Weights of a small contrastive audio-text model: encoder norm batchnorm.
Rows from block 2 of the text encoder, named by matrix and row number. Rows with one number belong to one attention dimension. Each number is 500 + 50 x the weight over its row's rms, rounded and kept within 0 to 999. All counts start at 0. Numbers have three digits each. After the name is the row's rms in percent of the matrix's.
# q: attention query (text_encoder.blocks.2.attn.q.weight, 128x128), inputs 0-127
# k: attention key (text_encoder.blocks.2.attn.k.weight, 128x128), inputs 0-127
q.101 071:446398499412433527560583496565523527560434498544573431484533476456471429492547602610474545516503526491463552475441526459518482499494429467488505450513603533563451430506540570561494437528428509477526468512530470412469514464542404392461546541455511479458467452454526543534586567530559458498524517541499520368534527508437606545520603560494570464457467501468492409534463494524498561463546
k.101 093:506536486475439486458442549576448370426446471402480568521423526455493453466474484429509471537518587495544514445486473571474504566514541554472541479426482525445472573535522472539462492491506516548508520485508529548538496502457581545498488491513540550548602456482505461469417417488567629472375493441447411577497507500526443461470493476572462538586501393530557553527502477652428501485525
q.102 077:517517482415521501480598435536496567612549449450508510519548472382460447518518514572436542504488445450436495508553502487426530555503468492425489435544500488502520502486446548504433474554498424419538465486428472537393535597516494478487539484557565479470452461541506482518519506609467463520489468553534577428549528479456602492576582584484669478436477456485468438514537515461526562483600
k.102 071:511482513496492553483486527370447457522543530523517535377507535594521526440468441556559490458560499555599479472384539505540463545507546480487473595535490513491435562519564480485563498615510502427447521517506410499530535450571503596515447483393524445374511486491530537537529548525429441506497488429515459460448430523531551477485495450422488492556496569600482480485501502546481378473402
q.103 082:450554486438434534506590458570579513554476429473528540493490445453491453532487478484386589555533500419414534502542501502420562596513484505460464477519434447507504474481442549500525484527503464441509514479425527521406510569483545438499557556618569538463520458522470519444453435584463489544464471528542541477566501450435551525590581597548589486507488399430441422450534499494514545495604
k.103 121:547520533548530518490430550354504442482563527523472563420517530594527568427480410540489486424551460515619429498479529514556473518491591474467463574590423556495459541499550457469563501555538474475418569508511458515496564464530559611482454421428499459461475467531519505479493525497410463504467495420522490512458444465569502465502437420395451468531561571586524487507531541496519434495412
q.104 091:518500482550626553446429532420442474528587563493457472505505526463517505497464485487555436441432497614539484438429508530505506549541554513500573458526491452482475569410536399419571555490489517482509524484564402610546497476458575528531373427453552417452493513531568476549526576538487451504483502503536532557381445549546468484430440460462453545546556525565513565507512467484411485500493
k.104 095:489459569451458457522596439509482621579507480542548419516509425457408490540573554549573476569494472493438575530493550448501496457468455489478467514430588499541524486493445557571416438535480452478522429512484470449501533537579390439499577497495469494459465573462502439578562494516485475451552508526485573394544540524483560489485570586474629461412406530509458462497474498449546500459542
q.105 070:487596472480504554452516442558512501559540430444490567519512484408513455532441449471440563519487515472450513498495475557413574601548493557462495425544424451431519526456449497478507538503545451434566495451424485603439493581437600485506520507594620495450532464538546454487468463625487480558446444535540558498501485438465475515545511557554558540527533377468434466444564472464469522487584
k.105 105:563530560539537500517468527347489500530570523582481539400553493602513593451524413582517472476542450486579465505463558492558466510471545448477434623557471518515460533496541475467501500580547466453440529520489438495525547473578467592487475433429488441420467494519518476509537534525409417492521492454512521431502474489553545463485446462376499450462516600599490473504523534464536412496417
q.106 147:489477516585523502440383528455454458482526561546486478529465527530513532534437500411601427471489530551568507502444480538532483472524548531551537527463479497453484512500534414464536549442500543559467541467584479552573493433484534565533414460441446503514502575491573470545510496464535518479513493443495467594398483541580379477395431415494380591563557554524571572521480447519452449496407
k.106 134:495500527486545484546599456525515597532482464533508412567563431445470492554577557554502529545428494472368533518562517450474516464478418495499485441450576437556535433481436557524430513478483487495586423491510520486495450532486403407487557556546494498522485532526478477513520515496508470485572518617481570421578523525463561554507533582526565443384421465413443498479459509405530563545566
q.107 112:515437641552447471554556446526491554491474468567554466474490420576438473512521513508546503575531529439456560548538538499504493411533561534537423547477502556505483501598483510604493490540503533486442539482492564418569545482573433468508556525503400600508441511464491481483461422416542508480541584398391505440533484431544530427534568515428539473507458542472519405489437457530578474454471
k.107 123:471509406467487428494494572560541460403446544413491498546461598466497492483533584429487483470488476539512507494547470472503493486422450456474520500450525480481587498464505466534492476443454531633503448565545593506482479523484500468445536518533505525633526490454427562500428500409520572495476510542501437607525548581411477599473526438564421497480498479493573662537463563498458552542505
q.108 123:505481623533412475546565420565520536474464429516575493478475409552422440497489483481531516563533513446429546533542521504479529471548559537514420536458456517521485513594469513620485494543498537483471532495481594434565525495561481470535571559570416594518469511492456481456440392412532530478502560402398490488539468437520533439564561518471555487535444468451497396450432459546574479474510
k.108 137:478515376476509423499459566549529468401451550422485508545467598480523518473549570444471491454497484546534472506557451475535464464424449463502514504474522511488584471487508476509479491416451510612487460561550587494500486513483486483437535498507479534640519494449442549482443501414527578502483494541506436584522569563408466591449499434564396499473504498483583654564486562496456560548476
q.109 123:423497481524467605496469582507486408474447551514519462465426521499543470494430501456519473491470574556507531453364507543498532583552514540537556483458467427502443485482612459493652539455466592528520512458597484531547454435448572464532423573450573481464581485483534532503500557499552501506490518509503461548410424534525454518441503459545403545601554476481464522469452450577418458485504
k.109 086:606576547512561441478473441514469525520495446491423532541559426447476532500549451515470465519516463401466499551600490504504474500496539569458462458517476565490524528525414521483353524513548383489466498452416518554477568540486495579449526402569464539535459483549500349458473415523508537469428491472457559485554573436555492434509467569486557475424532449522524459508558527486586570498566
q.110 118:486475515583527491454383551443452445443515550537466485516453541559528532518461475427587433462477530572583479503440485528557489445498541532552508542480496508468498538509546444478536539460499546569478526500573500523573472438498528574532425462431448503523513568495543488539495503423525530477501503442456442587416481544569389462401420398479364568552547566550568583508471468533481442513389
k.110 138:501493488500557478543562423553531600525470465498497411589522450431474473574538562485481504538433484482363522528602483462459520447501420504523524391465547453551570456475402558496435521437485501512574440499490530476476445555465455400490539545594475512559460540527465491507519497499539486520564509609495571480557554500447512531539525577547544493419472462403457494485480504398550580542603
q.111 113:515416568521467465557523517478463519454453526551536450465504497600494491467568512574544493504534510505525525551467542472557438367493497486569457536504567599553477484603541554585504488492465535504455515499521527341577514413575409484478525516416390544514451481446514543507527493396538508468567583451421461409516502453523521449487522464423494459492464583520536439536422480552541470473433
k.111 135:458515445474469453477499517603531471425441500405488498584439541428485463528483577380470475521477522529460538498570473496447552517473476503477546470430514454455556494472467471533487466417476528625526441556517602524468453560465542438484537533592509565600550499465428548491432452467553576514458487535515477610530535561416454550500532470616431526511512428453540621485479521511446547525554
q.112 113:459563463429491536441537481572529520551524467425525490527483492348476437494448509467466547487469478521435489464505472496444560632524487509410542442477453415509518519403471484471508483545456468489556485491497477610428478578444562491523492538588657455506548506555476481519485538595457515498439423566554521540507498515441531557545521563565555512506498380492414501457516513478475531521628
k.112 108:553493521473479521482473501450406511589536498544513545414550484533535524445526417583554485510522519467588489501406491519553444491527509525540488507522514598495429540548546515481474521564516458375487536423461391478566546452526459565529480460397502453407515509484597439549579514593518480451505451458496474385467504439571519415462471546455571526493478547574465377559539449554512456464474
q.113 097:564420507565576457532445543411427536432501577556469438540511530562473525492563559530595414470465498572578463500488519454567434371470491457549522529491606563509500499508529473506466490467484528532481485542587479452546494434535411514499469437396410467546454534492518523541545533411545488468553535492465487484451521546537487489417455427432434497469471612535572568581461492482485475511405
k.113 119:432498457462453521477576461635509512497434459447533437592466455395474402561476576448498560536447556488382552521515471492437563515540414543514556423435540445488541445497462543552485519445440527540583457464511548521478437530429489410520524592583528530545536522507485511495484481501584549494506495567487505529528525529437479540507570551601539521513464398397470526474464459520485560509585
q.114 098:558476490586622482463396551408452475446572555513428521550515549548518587510493485458559420466452481573590453500520497515535471448501523487522538515526505524449502552463489425422505552456541503544478513544551465556526497490468536571510421399453465462527462535522528474508473505445503481507521483472510505582436491565554425467436397404458380546502546565546579619522526491431450459524399
k.114 100:459437534509509532549588440521560590560518484592551360549532446472457493589519575520507533506462491494387506527528536426488507439503435475506507468455551426556529414471437569498495494477462515506556461534520506455453456519515424411496522554533464504493430539518483530513562541498481432502644522574525586447526513539470564548537548574498546477427458533390454471450450515386586530500535
q.115 098:570510502498581415468499423443485596549619473474488516560543500486450537494537484518526491469503379489514421528622499441513497449467502457421500505544511549473564543451387498471386469569513423457468461575449491519426566580539469570509522388542457470530426559547467456532507493515423466517510442506538545499534561520479541502550475495445587498415454562531518525511576524383547507542501
k.115 070:431399489491466578523551499486499562550528534576581399481497505541502450546485573569537538452496524576499493479384541452541503440545455452532511495496557452542487465473548529528601480513429560466525511538555454429521452424543439448546455572408497442448458541474522622549590591491482427510617510534525497429450443558472548513507529512427531505524429598447463456476454461488485443495443
q.116 107:430518478410435570515590491598537498539436464467560448486477478389482401500482550526451555538486537485408552464447511493437545607524455505463517425461517431535481463472522528539540446556425511475566470475496489518456463540473496403506547589558618476470544466510474525502517535569494501503484481566509511453530477503437577562559602574557589465503465413453421436460464503535488534496622
k.116 105:584546499491488486455420531484421432510518485449467596449491511522522505423499403512508459477559512466618455483479465577537451543529564539500499518527459602457466594551546465463461534549537470458445559436465464548556582482496549627507447424453511488482528463496557417488499443531523560482378473415484446503464509430565451391476448478473509527532525482610532457557565482616495495464482
q.117 061:540495508524512437469441475450484474450520465496480578499521520615528533473538436536489543441559488474574428590547486508546454372480525496542457575568484627473541505604467565504444509475537456525450516506462543402475509455541463637481520441440402552575461530490494524488498457424491576524516494443454407510521535410526413457533432459461493508506496570538577509531543526531573465491392
k.117 060:490496467570599544563467460421532557481547519557427483532485506546517573585428444491458450488436488532412544530554545513483575489514482465566525474571452432554529465447474542389542546426570519488529495524529504447440429527480580442518433520564526464488447505546504606494535521492477370561592508567544595539459461504481468513523452454465436530498598527461451554430512497384526469574529
q.118 112:502547306423563515472461555463526468515530529451436535520548581455565552491512494530423525433491472527551419464505485480524479538438414437461570477552518495474525488424505523389487479483522441491525482545477440535408487528447522533454474460475586411501538461519496539486544595587452481540476420610619488516499555559424501568495454507543489508460529488533500562568587560453455542528527
k.118 112:506493628548505586508499450431473515578534459597525505432517419574507501539443415550511510541517538476495507491432545547480527522587557535536491504555454492524398516527506514470548534547565508381508566447461417489516503465522533516565443502471523474387474504538556474491572507552456438520539507458500557428463423430583513395543485522442555517566533512496427346439511427509535428467488
q.119 114:581500514599594431479385493411438495455573518527432535549510520570500570518522467451570426475478472511582442524561485524553456406473543502541500555524509561465523549514463447445439546459581474529466512531529498506547517494517491589513452403451414503533454562497530455507501461456503514497508501451482496558464525511560417431450395412449407535464534588564585568538537493464508463518383
k.119 121:420458504497495508545594476518565587504478515549539400541520485470478482578508596502519537514450505524393552521493541432489526453473402458506486499450566401536536415459477532532530471465448532521559440540537537456462429524517417381492561600529487503498478550477462569526521546467488455512636525605517536458548511566429550599503564531535508466435439523392459541446448513414508500523506
q.120 109:481536502583529514456392541479477435449523532512459492527432523512526526530416468376563426480473548552538498479472482560507519535519550533520546532439436435466499528468526413453558556437523568561496535482583510592539458474452588559527412493507509498520552553521524484500458494476519531505479481462505462628404463546555367498412425431534375565574551496513524597468484471513443448530450
k.120 098:531495541512569493530552426477535612592534479590499436516605434474490531537545508588480545499475464451418487565541497453514461438508448491507449469519537482551523440495426562463441521507507439461514493455467476468485504514493410472482529508521461482485414536543503436487534527529464437487597501578507599396561522467516561505512492591473579439377457545449442424504506509362624553531532
q.121 115:405567462463414570440512519572543439510459461464526494494426504427529439517412478433471535500496548501449528471419471551448582644544509536477519469450414391495481487467533496509566507513465551518552494436503507560484425517432587489532491596547610501487616503540493512496473519572496538501429455526514474564497451494481471552508521511604479521581521388466421491425482476575476488512588
k.121 113:615545531521578501500449480431444507550562478530449570461573467541542555458533388577476468479517491427571433506516475546537448488514544543519458489585455587510456540536505512416453557536574440403451557429432449507527566486480506608493459401460480480477470475537561407483532481572481470490463466453486521452497513405580487402497407535446538510480545540562488409554577485514559501491484
q.122 104:542563435480550495473513453510555536552575448441455553572556486404481521523476503468429507502469460478454447465606469483446524573473486489424519458521462462457535508413403463417451476531536413468523486549439471604400516604454542498501487459615563467514486502548476460472477488594441464536463420562586583526527530530453526536542485584529547515448504449476475534501590523385477566527567
k.122 113:498465560511515573517506504383490515557559535597550476402545502597502528468488456605520543467536489519553465495379545491557466488520514472515466561554478507536442508503562522481576507585495509414462542480518408463530525432556474551526457514386496425392477503509546531524556585524431408490559513472515496429447420482562543479496476479388526466523483604527452418491488477510544410474419
q.123 093:446548493516462562435461501564481436517493480478506520522440486443499440532379464403520505520451569509479534485431453594442572612567553562505530454459411418439487527472510438493546551490511530500554528438501494605516458514423617500553456535547570524490576545543553456519452484555544556487450468467519508595443452475534410488483488492572477573611557405480465509448496441546437467492548
k.123 095:584535542499568440530514492390479577545555516551454527464609484549500594466604488590551449524493438456536491517530538470565438464423486453490409557515563526522515512520482491468416472564559416463481461521476473466536551535565411531474546428450444451461464513493505416521535494523445446474542472527509548400565544516510560498478452539450547422368460598567500495556530574438516492525450
q.124 114:399467498520429568492455580520513407464423548520540444477405515492530472510419533426530469473507559538507534458380499523505502549542508531538544501428476456499441478501609457512626506458449600561488548469607494510544452404471548477526438563460518504485563522464529560507508541444546531495494496477492441582416444534531440527435516470570395561597550499475516520481425457599456477489483
k.124 086:591578519529594467469471420545466542522511436484413544558533433444516501505519406498457486526472497419464498533598437550481497494533537590500483429511440533503533521513421529456380578477553414473529509409429511537499533545425533550471508429566491530540488486574520370467482423542544530491431483514450557509532545409516473434513442570517555512459557428495477445526565488487554571527599
q.125 103:566439504537532445544471530425477505455505547524475531481558519618539581472592498570477498477530471477585466552536521468552439344454468471542468543571571607497503484576505565486462497452545459493444500554473509388510547449566413530450516437400390513507423465453513549478533491434519472522549547483492484436528547495501501471494464468428454465446495613536574519574514528479538498493387
k.125 075:411483521565494537547516515523584450423475487522506463563445502498459488567422545406439528519475510542422524500563544474440585537525509499473548497484442410500523470451471480512596504433500588577520512586563575519436416530482564427495484566594514556546495515512421617445430492424479475564527537516509528594481447540469477520548529450532418530572555434418493576390455498448512481504512